A small image colorization model, trained from scratch.
Model: 8.21M parameters, arch unet, norm groupnorm, activation mish, widths [64, 128, 192, 256].
Training: soap at rate 0.0023, 9400 steps.
Data: trained on coloured fractals of 300 iterated function systems on busy backdrops, 195000 training examples, 3.1 epochs.
Rows from block 3 of a small image colorization model, named by matrix and row number. Rows with one number belong to one channel. Each number is 128 + 24 x the weight over its row's rms, rounded and kept within 0 to 255. All counts start at 0. Numbers have three digits each.
After each channel's rows are labels from the 100 images, of 14976, where the channel reaches its highest value: "strongest on" is what is common among them. Only what is clearly more common there than usual is listed. The data: coloured fractals of 300 iterated function systems on busy backdrops. In brackets: how many of the 100.
# convs0: first 3x3 conv (model.enc.1.1.convs.0.weight, 128x128x3x3, each kernel summed), inputs 0-127
# convs1: second 3x3 conv (model.enc.1.1.convs.1.weight, 128x128x3x3, transposed, each kernel summed), outputs 0-127

convs0.97:122135152179128172144124127102154137135145091137165141136125118123082090148113132114116131109093136177127105066142127106116142172126117108176124163119085121070110114094145163101151119132144105072133127113104121147096124104145157119116111102122089095159105124162134168088132087134084125134137121127123132140146135130141124183133135135132109094152091129119115160112125107159127132169130
convs1.97:129155128104139103150130154151138110093096145117144143121114119109172117167121131128117168164147120124115174180142116175144127115146131111120156138106133147194153180138073126167114145141096140089141126187111131126147101113135115169159139110094171132101113114123117136144164143121152140190147135139098127102141152126130143111168137165140111118128150088101130130104155087123113123116142
strongest on: grey (35); orange (26)

convs0.62:124111117139126132110151069172132092152121116123100161134132141147116123078119110139130123146147111125127115095185116106106147157153139145107138129131129120115164114178165127133167123141119123161150092116105109131121184157126142143109157151064140105123176143102117146102114135156102127157099157129153119141180168129116127133139168159156141119215127128123142148135129125164140122125123
convs1.62:130152160121107136139141154143126148143126119136142115120108166159125133163120146156135123139089137138107110134099122156185096115157137178179100157162152152184087130123153134144084183137147134114149182120158111151100069110130141134135089125162142113153114123125117149153088139100151122130175139114142119151122160156128110147111144124125126153089159110111137114130142161100092169114127
strongest on: dense (63); orange (30); yellow (27); colour: grey (26)

convs0.76:121145115144128147101122078129140121093124165111195131114136108130216109126119166170136133107117102182103130105107147116141134151108129155145112141105134149105133139138115108138119153204131144150115140138100102125134173137131108176163146145126102118133122119129123110114121136118122116140107139128114122103126125182138077129126111097121095112103065138134096127092110137130135081135160
convs1.76:123106123096142139121130130161140111129137142119123123151146133132096116100153120110143145095152157144147114174175101134147159150156111136117114149158139150148144134114130097099130137175118147183121135093144114120104147189172121109137131128121171083189189122117115114137112150155110111121206131100139122140166120071107113112101136095120139143144160140150139138156109146144111132121160
strongest on: purple (36); teal (36)

convs0.15:094158131099161159150146141118124146146132163128085177103137157192132141110191138081127117105129115097140174142175096143125175134137123152147141102152160135111135133156099184168141140152131155110157101137150109168111152104104130144113127127136143156118149100110117099124127089152130123132126096122147148130144121133176109124155116132117180116142109138134141104124139115113114116094178
convs1.15:105122090131130115124151117115152148119094161128125104154122107088106115144124130161177151130134123133129090147095170074091077124129132126095134160164098081108132086091154131173120112109138133138112140154089091150134104121166114105150138144107089174094077150101156156115120135115123139156133149113119090180118120114093154126130132115119097139131112147141171145143097120139147133134111
strongest on: yellow (47); pink (33)

convs0.79:104105118139165141105130106166114135102128108056132135093095123128134141119104124159130138075137066186087155119113111098163121164163114148134165142124130110156130127123112171137146147111127098168126103121137086130135178119113130119090117140109123120165106172126130140141117107158115108139129105135102114122152148116141177129093094122126144118149118137135128148144155116135103070103173
convs1.79:128184137129108128137133137112136100108108136141114166143105138141117130125150096085121132108156169145139123133140127159143156141125142146134101137128065124093155108144109079163104131190121124071142118133131142109112115110128134131140132136140110069148188099147100118073138112152099129132120117168163137130134132136150089152132123129102107133157101137112133109084102157116191173139106
strongest on: teal (40); purple (37)

convs0.69:115132152119117025108123148141117124129123111128128097097129119145148153131160119118115094127140124104087124128103152103124076129107096154105148110138118114064144125143125118108122122160137146134159127135175082127109113116117147141131140149122156150164145140125154162165109156174127112148105127146110125107113111088116149122141169142126060117141121152124116160115132134146081081109091
convs1.69:091123141139176172160095136109108160144096125111120140123102132116096122096123128150126150122132127117134101141128161120145105113135164097131155147142117157139153130127125134139129161080132109081150097166059146141127162092119103141124143089132105163087107100149151130104151087121083092139165117112080141120117127102162109093173108137148129136129077112138154156106125148130165152134122
strongest on: pink (32); white (28); yellow (27)

convs0.45:106123157086136203153115150090067139150126121131128155098164160118118142121173159099161038131124140101167114109130133143120136120097123097127102118144117130116124140166099078114097116102116132139110109150112122119134113119134119159109122126124139144103135089138124088137110149152128144113166148125164108147147127105114100098112169112114142109114130142106122159170095114133104100153150
convs1.45:135125103133137115103147120143093139112138149135108112168101130140134099105127126143103178152141107144114149138112102144140130132115133150121173124129116103115152103140144154143207165126138168117133139130113086151146126140149149154125123125107136130139121098131117140136110085087105083133134120114094162129032102124161131154118065133150132150071124106109127144164125126167106114090151
strongest on: dense (29); pink (26); yellow (25)

convs0.92:116136163120139156146117155153113151121106139162121122124117131080091098114142142124116138155103150117119101118139121138153164126167137149155119120112097127142137168108096121064145139107184136168117086170144141145127146139140150103129129136144166164100156156150137126120120142099128084104122131118132129113117171182110118110109126102135143112183159102128113169165163170136109127119064
convs1.92:140132127140132073125146157145101151132146148107098128112136125145150111128145142145137142123126110114099117132115132137129073156105151110100123142109145105083058127165155134128098115135144109149159169118093105109122113139116129157093142090140162103135141120127154134148133082132127128123147111106125130146159113130118101179132094126159123156063068170148139097153063090112121159152122
strongest on: white (71)

convs0.54:110102116123142092100102155110127104136131133098180124131130163125123107147131151092108130143092140150113127125128115123141137114126093122115163176112100057156127132125130151117106094116117122152120150145129146128143124146176135124111088165198161121163125144131144129091158153112099110112099173108135134136147129155139100168138128133135183169136168150134108071131184145122139127121096
convs1.54:168114135105086169152151127145121151103152099131095118125178089125142149138131099140105149094129122088127139131142129147133168124121153104140083091128133122111171116132130093136122155147108127142096143107132114152119147152065133143123171090107127136142120126111128115136051150105148150152123111142153093096128124085086150135161139169156110140105101090132131144141109094104084153141141
strongest on: white (87)

convs0.109:126158120090144139115133112144113156112127130123127147126125122103099152126123097146115138126116117123124077148118168130119120151147121087127102146124138152136136111117135059090111143126156166083106079101131094124102106145082109113120136064121139115124153110142099125123139154197118124108112123118120089117136113153119126105109124117121085117070129195105122070146139102116083095118123
convs1.109:110132128143139080113154114165123134122112159161135127118120111127128162151134187105111155132132173137130159132155123211163135114116122180101132152127108119104109092135111123102139139107128104139178133172112114129186129096151167136145138137131153160114142183151122108127148123118106125124165136128152168129152104149147162097172173131117143143161126131133145171114146156118124111125096
strongest on: pink (31); yellow (30)

convs0.55:149108111113132131130165115113115157166132147110113142125138148145156151163119134166142138131116117084103102089119054093112145115121104158094100128086079124129136109128124126126103074146144153132171143174104118139132130130165139142144193099143109124129126127112152154149138101150140136123151140096183121147121106124134122114117160143137104105171144135129123183173084119143158146098119
convs1.55:102180129143086146136127187161106105096110118135140132149118138131090101125143177099147158122168126135138172147146142149098146148145137133137155147156133133148151161134127122094158107129097100139124148147108124114142154173097177108141109121102151149089107116139127144122129172130131083190135114146161103120160115153166095155103136104136118127192121129126166094122159123105130138131124
strongest on: sparse (80); black (31)

convs0.117:142109126121136161139112178133101184138127124117167166155175095136127115113124092127124137160122163127134116137096167118143102130105145134132106137114135117120095099113109109091099137163094138160116114143154238118142101129144138121102146141111120136085138098098120116120097163170105142126088123112103120150101082113142098134083125105114141130161134122147133151116121154154125147129143
convs1.117:102106138152107081083163113111126114086165156123114125083083150112143128154120134136124117124115093104122131090154065167119135147126145091102121074117135171138138134108108114117085120078139123085151149130095089091127138159130119114147137073146124110126116085162116119105114080109129122139143137122120124099170138168131114122190146125131102119084127131122119107132119112131117119126120
strongest on: blue (28)

convs0.112:120138119144129141135128101095173140131107147106098141122120111157133166152122139163161126165144133150112126154130146171129104104176151152120133132169148106099140136136123180136093140203139136111113148108104141149128157137146106151132113112114138141108159099128177134139159098103092160145104136101118134186118105082167137085135115109182108134147117129118169095140157152109143118164129
convs1.112:157106123143120102123136156125135105111128053146118126158110142124156143133122133115148186092156125112140160092134099151113151110126102148134102163150109128148074104139141106153100117126132100167113165114143135131128108131133189117120117171153096066137125139103127100123056123114131106128158109135134133118112120128174132099136159172137148080125118089117126120161098135110105143156132
strongest on: black (56)

convs0.18:130137125134155129121171130129193156101122139145117159117081124116107124109134138159136144121131129146137180125087109140120151113137103112132145076101115155155180139142139118087113131163165145122121117133132109127163118095147159128121147121079102136099166150152105105147154125099141162158141139057120155123159157149146143131168180116149134100127122127096080121115096092094130132115115
convs1.18:115107119144119136148119168145129129130119114137143103133161112138145147114081109063128125137095086114111097081176143156112115186127145116099109146123111137092051120114105122154113122144088140157133119089146115118117120133129088140120122162172158134144119139143120163129112084150113134105108102116153082106150100129096145140082097116124120122169117107143139131164148175110120151108113
strongest on: black (96)

convs0.59:110150122126143082149137121134108139142136118168121151164083104151122132151109069154165107087170145119126114115106082151123128099127122124132068117105150153117097133124143139110140136124140097130137137125140161136161133131153130122131145102144113139104091107156142139153151119142143102047132122242145121141125133139135132121144142153126127169145139129107144115170156147128132101131125
convs1.59:128120126100147149126119101145093145143160161127133116129149147108122119116094147123104120157173182137146106118113117061143144126099111139125181140131096123122080109079132117126106119113145171119126121099121069108077114116114094135086112123143099120128133120121126126097191078124095148112111138124109128109156120118168135176130140147103151115101156128131131055147139141123146119117123
strongest on: sparse (65); brown (32); green (29); colour: red (26)

convs0.19:116129092123120137153156148092105144118076083145109127107118145157133151142137116138167123139122115108134141134122135121153162121131111136155110129121118120085137129118123181203121171138138124072172171129151119193110147164113124120119072141110186155124104136130146103165118142175109135132133139163117120113135121162168137104109126126123139110139097106142147148149179112108155141147125
convs1.19:136093102124153140096100134160127107145131146136135142113115140108130187126110124159138115135176136110126158125153094096130069108125119143105158123117116114135066121113168121109141096118157130138102065140161113130105095130113108153117182099101091083123149135141115136109145125085137092137097142087136118157113139115135106163174131095133097142086159121123120091121117099138093137108151
strongest on: pink (27)

convs0.86:164117130120164092127126127097133120142174127134142145144171148128167096134117141154130099099137120105166134164093149131135129118129124111120182109068160102126144137109134075115103085154142132128140166159082095096122140125116146132152156113132159122119133151143137146134130148168097111086185131121162146095106136139091135103092142152108128125106150152157131119116150137117163196115136
convs1.86:071183128146075134133105153155085177129150133128113123115117114108099159118108135118124133144145125123120117097117110085111132122101143149130085133132108144075090130126135151141122168057145121174123132110103127124150121174115145082103129075087138136150162144148186138145133156096156124161131141116147119162115092140111142145123080107133113131111106131134120125143123127115128167127108
strongest on: sparse (63); white (33)

convs0.125:128133134143135159129129179113110176152143094111114133129123160176151155146145140109150114163162138119087186140163126128141173113137117187150103114141143120120113079166126175169161120146133140139145172163151085169122136124127168109117134106124120128122089121160111116101120112111141101132069150114138138140140134106126122093135090137138157172131098142098147147117136126099111123110149
convs1.125:089131087110121132117093111096146106135093191129133129142109125085118138094155123122109150102130126119145128114106171121108145099148162133101135104106114051139155139108154135111150150106120110109118091126088159156121122068137128107169085116117053156109099114121120111114131131132127135085121120096160124138144177154119143168162152096143117122139116141147124142111096129123113116131140
strongest on: yellow (38); pink (35)

convs0.10:103106108126125169174124134153145150117144147143146116132149160122107170139167107067135115109135137161124115118116125102126107140095140139142120162115130121154136092140101145080104101126116171091108110102127122128119097102143108124088133115128137158128142097096119151144125100149163127120216187105106099156143110135154135129071163127146135106131107097135125105130086119126109103090105
convs1.10:149108118099107111090155146077152108130098112112149101139078130113125147130128146143118136144098086086118102138127101132105111121148103089095155122098144163108207143111127144140111132105111152127097145172112123106208133124101169155171152126136103128113106150138154146130125124159154120176096120162127132143129117103149160137148132119108132107144141147126140167102157128123171139149132
strongest on: teal (37); purple (26)

convs0.61:151105113130123097106121140121144125100178158102111153159118119121130117120125121126160133111151113117148110117128117148148117115123151165097086117170113150121131134120130170102116130106147133100183119166122121117150130152167163198088146118128118140110160129121140130166101136113143101149122169192183110140153131151162113152151126106136109118189110140118113127150066157137161118142160
convs1.61:093151162133142179117125117142109114178176127116125103120160148109137151098139099168124144148115157117141147116097083101148149109147115121170160161121152100103121115153118139163105107081147162164107153069143133104127111127103143125139122113110128144114085135125155116119130133108118113149146094141121128068067087122126114146124108111141138091071130106131154156140138121100128159133158
strongest on: red (26)

convs0.35:121125118143090148125090125142121105125127116137138171119117098127109100137130145107130109153157101164149181118104127148147115128098140162142155117145106151119127117108119138108116100139148106141127102180118142125109146132153201125111144136117140117124120112110146114136108105124090136157109145115165180135145108077119152068152137167132125140164139132106143143209210143119126151146128
convs1.35:144114142152160117117143105095088139165131122112126112143171138141144124141124123179130130099109139121122124090123127086097130125128135093159120106090141143101128153136146141177155187094130122165106157112146153161123101112129149116142121164142119109137093132120117103108160155129157067079171095163135120128116146169133104138139137156147125104071145156153100152107075125131154149106129
strongest on: white (62)

convs0.34:128153157079125165157147140141109154142086105153094106139143096134110123124131163122151142109140110209134128091149140159136119148150117134157121155209105145112130115133130130152112111130159139142096163121103124146116153158158168130145154119147120136126089127116120133118089139111141102179151102120146124123148173125125168123131134166176092117110113136100131109103096141084119093127141
convs1.34:141086115131143092109132082082092137108124181130131132147103161141168103090114117121125084144142153113127126135127157094131130129127131171140113122165123143123095084115118109130136143122162066085143139127164123127137129106128142118110091153136120113162183113090117153104128099139100125131163147101145133138118121168185100115122140115153155146178117139120107146177096133145158101113109
strongest on: purple (44); teal (35)

convs0.29:114125126130094113107130123113104109155145167131219153125127137153212127146167138145140108120128146138114179084077142125088082114142136083125138135095125101135124130094124121129098163107125102139084120080118120130137106144127139160151114147131137143149162144124130142150109123140124103124120133138131098119107100124125148137131139118137113102128105156154171115137158120175140095132187
convs1.29:115113104119144147151179063138164126132101169123128124129133121113082145112120151127135126107155109156158153123103071158136119162150140139142079125174113154119182144122154085130112139140140146148130087132108135084095155142131103113133135123110091110165170127131121115123147144138137109135135137068110129106108146099136076127135116124079123137124115163131132103102068153127094133122128
strongest on: purple (34); teal (30); blue (27)

convs0.13:127107111124114134166129142095143151104131126139142117099125151133158122108090114099087134126094093077094157115134142140115099112125157112123160135155125159176161099125085144125138186146123107122127163124117114111145172129064142147168130129096110150142150128131084105140169090113127116122098085147138118146147127155139105173135129141139162113107097128125083164141138136199133121119124
convs1.13:087154114137114077172089125153128123152110156094128132149155108099133129108110127128163105132123116120113078087149121129111111133093094093106099128139093105072087127152152145145126112131134098162115097112110110174115073112137140092089120104132162084155127139114175133077107126115097159130122134132150148146094111157118135132167135118133095148130116127135123144131104132078158154114128
strongest on: sparse (63)

convs0.107:150143176150140107166122095155131141140138170162132143129185123123092133140141119098121127125099165169123114150141106132121177137151109159114146142105106086097100113130121168126103122108099086052128133085138132114117124069169100073126098119104127118058108124141101108088131107119126134137160123113143128128131115126087125125132132132115125112137125140144147143140172159114119108121136
convs1.107:109128161138092099120142120149143131104133157142137120136066133134155116173102113155135120140158117123126140097146138152146114095074126107129132126117118160159145135117112154151143101110122151124119141167155112118171127168129152134158123166142121158132184116124169123080142120133140094185103106122120142110100124120123174111124123148117083087118132117109089150130180048135117116131153
strongest on: teal (53); purple (34)

convs0.94:094180098114124145126144207101114172149147112111092163129148123159129146127138116129169091083140124141133162131128119106137122106142162125141120141128104146144151134139111138175168135108113126145104144109174127162101118138127124098114122149145128139152132145111064082090121123135095065140133130097117124128135120095116120151129125137104111113128155075099138116134185148095113119151154
convs1.94:116129126188140149131130046098126104101100181158128119131098101165169110114089116155114096152108148153129116142169127158129139135125114128154134133122177069073139118128128102108124161083139112170116145140123144141119134091122114132123148120120088148119108160124135129147113120119135153088059132141103115133087135119117132104137169114121101111118111119144143079124125140134140124127143
strongest on: yellow (37); pink (28)

convs0.98:115117108113084142106140101175124084133112125138140113128147111161126117123068132112145113132117120116149125110128118119134107109154140145103150087133059155112115138121147141098120143146102080079154140112126122130136168128066127105150134098133191150126080117146105151110142098165083076151159102129163129172169118108126123119109134105123123148145152126117135153105106110123105092141140
convs1.98:131131108148122115131140149105114150094132137119107138111098126109103140137167137147127119137179103138154120125097088135119145148167097112129106139103119102178125132134104105147107105104146181149088053169103129101146095107140108118128085118146068091124151110141133127118125137136164169131131131165140144112117108128155117097099141145139063148147085147116091084117118125116142128087121
strongest on: dense (27)

convs0.31:174106147114133133139148143136147107087107105125074091136146132120122131143112118113151100174139113063144125111134066134129128082106115110086112121162098153098118155116130139164110137076121101173130128120090134129119132151126092138113137090109151139146132121168135133160150093097121115205103087123129134127112112094121127136157127126125121124139127108145121145166115158114157175155111
convs1.31:100102142109146118136121098104157133124139126121132111124159134122135108143115117143132119108158164135159142167153130104142161151136148157177125134130168168168176120163128105111133150138150158111148120086158121114123104124136129102131153159117112054126190164096121110165082149133138125079167115121159108131139100144156092150072142100125121163151152126132159108136095131138152104133119
strongest on: white (70)

convs0.111:123140111109103147122166153121149113119142130113096154129135149084085125107136114119150123097142128125104139116142128131127115138155183145116123110133143143163141155134137104123147127115149122074107128130111121160129105134117118096095121101102170098086131122113107080122117106135104045122159103162128150139157155216102108119108142151137080098150108162154109158120131138117159161145107
convs1.111:113141136152116101129108102121140179121116156127154099127094087152138113091156124115066135172130099122122115104108121142165148102127088083125120134094146122120127098145096166142123167142093100126136151110124147125166140155106160118131132118134109167148142161140162129130188123182148119129107107134132142147133103074165141154121106096109107132081101114088134164127178122151118129123133
strongest on: dense (64); yellow (28); pink (28)

convs0.52:126108131153125098142148125096147142111134114119125143135141155108134134160110179137116094121126116109110134087147147132096143129147136128166106170146128139168123123094129094144112133145094108104146123081142130151124127179107144125106150160115124119099156145118091125168120126116117110124097116130193108139116145150120140119134117146135141142218153122134146085126039095180141113141125
convs1.52:138167151098148118101159175197153104132129123126114134123129151132113124113137094125129158125118145170114155163137122082150139159159119118144116122159156105106093128148158120150092127108110133124078132152152119153074148138183166141109111118133169134122084132123121106128148105135134104101168183107099116117155124110114139089142147118132157103098139129152132154128152146078156132174122
strongest on: dense (52); orange (31)

convs0.74:140150145117153171176126102117125151113133148138091109138084105122107107114116112083089047116118136139096117109136124087105116134121128121152120099088135141134165136164108132093150147101162187149157164140083107123151133121135101150144110129132130144111117135137118138114144089129170184136114117157079180145112140168124099172130121123139120104108113151133128107122152117137133126100147
convs1.74:147134128126097121155172114124212114129152063096134156119176148132127133127155151158144149147135135156127120112104118163136133077110119114090149155129159072124122137096135122122129093124064108112115115122176134136101115111132140120131116124094108140153143176070150150140167138135147153161119152135178122093133156132146144151141107117147132140153166129111120140123113135141109112142127
strongest on: black (41)

convs0.83:108111140153138107117130122150141089149114131108149121125186133125129115090108123126116109166152117150133099131110135179123102147103160141072124113104118117100150150103123078155132152120108098130128163141093121145125112145101136136140137140124158140097162125153135117108092119102141213111130134171144117080135061140120139158117117122133122143159089091127117123178170141148141156144101
convs1.83:146142145120135115126141114156107173136154152127170105129090125128139117170140096131128133134130101110094120125129104100127137126113110110149141131136133137124091103118118127116113141123142086164120129112148145148128151142119177075115143096131182144134121144158131122132083123104115084120180100135118120144131093093071119120165106149132155201039155123151120138110147134091140154106132
strongest on: black (33)

convs0.36:142128162106113100112091104142135112143105097138138109123135112118116128136141147144130141143133134167171127118115098138115132139150138111142131116129176123114171138162153127101149132086131137077120150128102186159110138144133125089116173164158124144094118109154132131106136124121129152199054126144137145153140130141117126118104086108130155177131182138128145134145108145132182188126160
convs1.36:184160115139143152117138106139152116120157142103159140136116165105112113136112101118133134117130127178128167113080128141128104133099101096114155137127125111149066129133117150145079129113106166142159124134140102157125139134097167142134102109098114141122061104128120105083126119108084056112114136101145111100082118116140121116122115117117103097124171121129131144111127094159085089144122
strongest on: white (92)

convs0.46:134115123153133169152121131153112131132162105122130114112097096133090170136135097093121131121090143140187118124142111124131149142113108139116129193130114121159118134101146164163138142144111170126143131152112117156172138130129152113127129086103133122141083133091118096102134127132127077128147168177192171100163131151120182130141151151178131101165127150113109118146099149128149143115132
convs1.46:107136143133113130140114124123135151141098106132153118133142113128168152147114121156078160100166207085103157113166166116159138075134140109127138106116125160131100109136126110106112127132146073108153123120128134078136137089139126143123144167188119100115125102105143145160192133098120137079162083127117125143112138139144157135133150131144096117113118084117122168137125107152131117125142
strongest on: blue (31)

convs0.110:137083090133139103134152094136114111149183084138106115122159130121101159139123128119120074142117156115118146124099145164140117166152158127109179141161113106131136115117129120073153124139122129086127100113098092151129114118087104147145133069063153108094141113139120115132114076120135134132127124152135130106086117159136132071125121144105131130179119153140106160136139133109127145132083
convs1.110:128142150109101123145143110098151124082157152106131158130118167133131082141091135143133144086154147098107096174150088111133070123125051124120142134070137133152119126135134108139139129112096161088115088167104131160133135115126139138126155113121149124160145111117157118135156176140142126131119108128094163127179122133105171132129119095125136165114119135118154124112189151135104109119152
strongest on: green (25)

convs0.102:114141138121121164156134106117135146148104119139135104118105131129117139112136112143163125080147139126097132140133133118086133134143135140114111096106082180102138109119102111102141153201135129139131094105140127118210114146107101134109142095059106113128132109112077124120034111124140120120137135062132126125147158112138138159133171133143140107139102113142124121121141123101117121104124
convs1.102:154155122130143116124132179125161114129132110113127094138155126083120108154131134122130157151077115134104112123137164188128107124118161099124111141143152116152060153138136152108109132084122121095144153136136113117089125131125121113135129234175095172113093128127119136102131099106158142146101113111132111139129111099131140142122076120108099130137095120140104126118114117119124087167112
strongest on: black (100)

convs0.51:127092124141136143121113125126092133116156111140073181130152121115122104160121117110117122108110103131135154129115120115117079083134126130107086094155107139109131117129154113126133087175129116103159097159089123125141126136084146127129117138083159108156122147110124159148138139104086150142153140113200103146148130171134135110104149143137108131167129136078088142135066160147137180129125
convs1.51:098142158118105117117140126160184132182105075108142100141107136074108067152156147156123115168146128122126170079107124116084148177114131112152136139121157144165090133146096109146129113123133125133166139114130116107104144111154170157141129103140120095164137138135122141090132156168106117135116119119098130099131077130134095103121111082113138121129117095143117154135109117163104142152117
strongest on: dense (60); orange (32); yellow (25)

convs0.113:132139088121138142141116171133118157103081164134187117110152136154217151154156116122109111112104141174135147104143137121131155138153146163134156092155106130087133107080103115154121124159133109187100124152143143135129102116143143131157121144143101124141120129118125128105158102128142179104109120149128120123105151094129062116117098127092156129128116167143143131153140156133136151106131
convs1.113:129118153116088075133109156139095115115137165132117124121122115104111117146132119093157123140122124101091138128125107102142069118114120092120085164120112131139125142160146108091127139128114116152155156164098123127124177110093145130099117056095153137084151104143104141123115120113131065098145119113127094185143147144128162111146162148109082137117117087129125131105129146102104135134079
strongest on: teal (36); purple (34)

convs0.93:132086105152121103131119124127174153174160134140170079096105154161157150150138122113103135117167140130115094109112120161137119131121111101102117135110158103141131159126113124137114092164119168135115128087077130133126100166123136170148104117113117092130136167066156111120156131090138110127166108099137149135180140183108095125133153136096144118119148136150121100175138139126151129118155
convs1.93:110127141138089128127162159124092116154103157148143163138148136107128071090136162151106106115129145083116113130118109087143133119137196110133115164141084142138133128115130154156126133115157129163116148113137092111165139139111130134090123145159132122142145108135110106126095148149120111104184133109167124119112140144106135175104116148119157187135065127118113126105073129165113167145113
strongest on: purple (47); teal (34)

convs0.5:107166124115129144151119140089163122070098133085141161123104115126127104132125113131140164097115120147110127078125131150105152109125147133140126097140097172150160105126096127113162147200118145165088098132106106165164146133116121142160125099120101135110169116089111115136152088135110128147174158121177113102120113119163086140116114081133135133155130133125125106110158118139119156145165
convs1.5:109098164151165113135121113102115114165143111142094134135168151136116130164138139106166086123115143091120125122156137133139117124125133121100139132127140088096125099154161113149082132108137135193101155142193121119141154153137158141109149151106133105174114145168112105096100112123141113131121124115095142135141143116082109103134206105136140089114108112143149154121104141140112070097129
strongest on: black (38)

convs0.27:107123165103116120163133100109090158125134126114107120134100094133131133154140134152146124135101139083086109104126134109137148127054104140165097136095136124128151122230141102133148141101102126117153123122116149134117168152138104129123160186087147127125111147153115146107149118143136155148151125145074125117103106107151170134137135107130133105155132094131156116109164132171128129127165
convs1.27:133133080141118113072099160127140100107121136154132145110113159133123128110127131122087087118154126185138125159128102128134139154179144101088160121185137134149083133080159128120131111143112117138115118141142133143104099089100169130122083104151120116141124127122128151145136124080139114139083135150144107146173142143142096164088110117140137121125168110099084110186121137152136133127166
strongest on: yellow (41); pink (32)

convs0.75:131139132117182138119136135124098120104068103157118099143144184122151139089139089112121143133151099092109115130128117109087095137078165175090127104125127106115110127119152149109091128119127117112115090128173099141144127111074134113116138152114103141107163122125160151160103164133127131121146105154165118090122113097126177148143131111153168137164089073147126122150132135132161131122140
convs1.75:130097160101141125165124124154175110120163165090133143133123089100090142164134185170160122148123115142122137150114155136171137105119088148137138129118109137159063121137120139115152113166152119112144112135132168145114130139156087116095115151089158127137144144155139135147080099156106085142151101137076133154130128112147099154114106143088131147085140148106117111132160132104126110132154
strongest on: black (72)

convs0.106:157138137134092087126138103107149112125153101150096134148156139128098122158096121143163150150171156122119117172160151157153175129144155117103135132115105137126084115147153112096121112109127115120188131130089128113130118111136089127113138116124114147125117142093114114141120113125131121157158153192148087130126117118093143053129049137127145120155137154106109120153128110149168116153161
convs1.106:117107123146159126113167084163128104143170153124135137143107135180141105076140128135137081118127158097150116103138070128140146144105095097132171153144135083163147115102113122122148137145099155114093147178152144102130128119094183107122111151085139141088151142175133154131109134136134149119160154135100144118123152147162099164149153158112148145119123143095155113111142160110135115103132
strongest on: green (30)

convs0.42:120126163130148129048104097161171112132128155135142113118105083118113110124119106145116101127141145156166116098169120148145142151113134116119092148080170146108155148142139105132163167098147123088102126112106124129090135124161152116116143148152147131143093111163148098100166114120118091158062137109163154167115148126142118179118115120120157148137138130136117163138106135111155157143122
convs1.42:183168105094149152145170149125118133145128127133162133160141104150159113123137122093147175189095116161106131129105137132095113113126114113139167145176112086136117157148122142189090103124102135147126135138148144121143125164107133118141107143109091129087110131099120111119133085120099114121164132137108139089104117124087098110093096142136125128145194112126094096134171116126109123134132
strongest on: white (79)

convs0.119:130120118127149135140152145139116123134124124113134104108102157139141133128151085136172134112187167131134162129169111164132162117140131167153123110124105129134131186159098162143138098120107126146167125135148109145164136137123212141149101123126122138134071155132184111141139118117104160086090126093146150097151122102182091111144120130142144098173103126128135120117145129126081122120123
convs1.119:124131091154091154076101140105134101109124124099126177119117133135148107126102137142126133133112142132149090115148149097129113122124138070158078142122123133154110121115126117142128181157112078122115146137092141149141132087138111109146136157135127107100101121101118139141087112062153127107137144125154110135129133192103158150137136133144113160096053137125083108144118173139140162127133
strongest on: yellow (48); pink (29)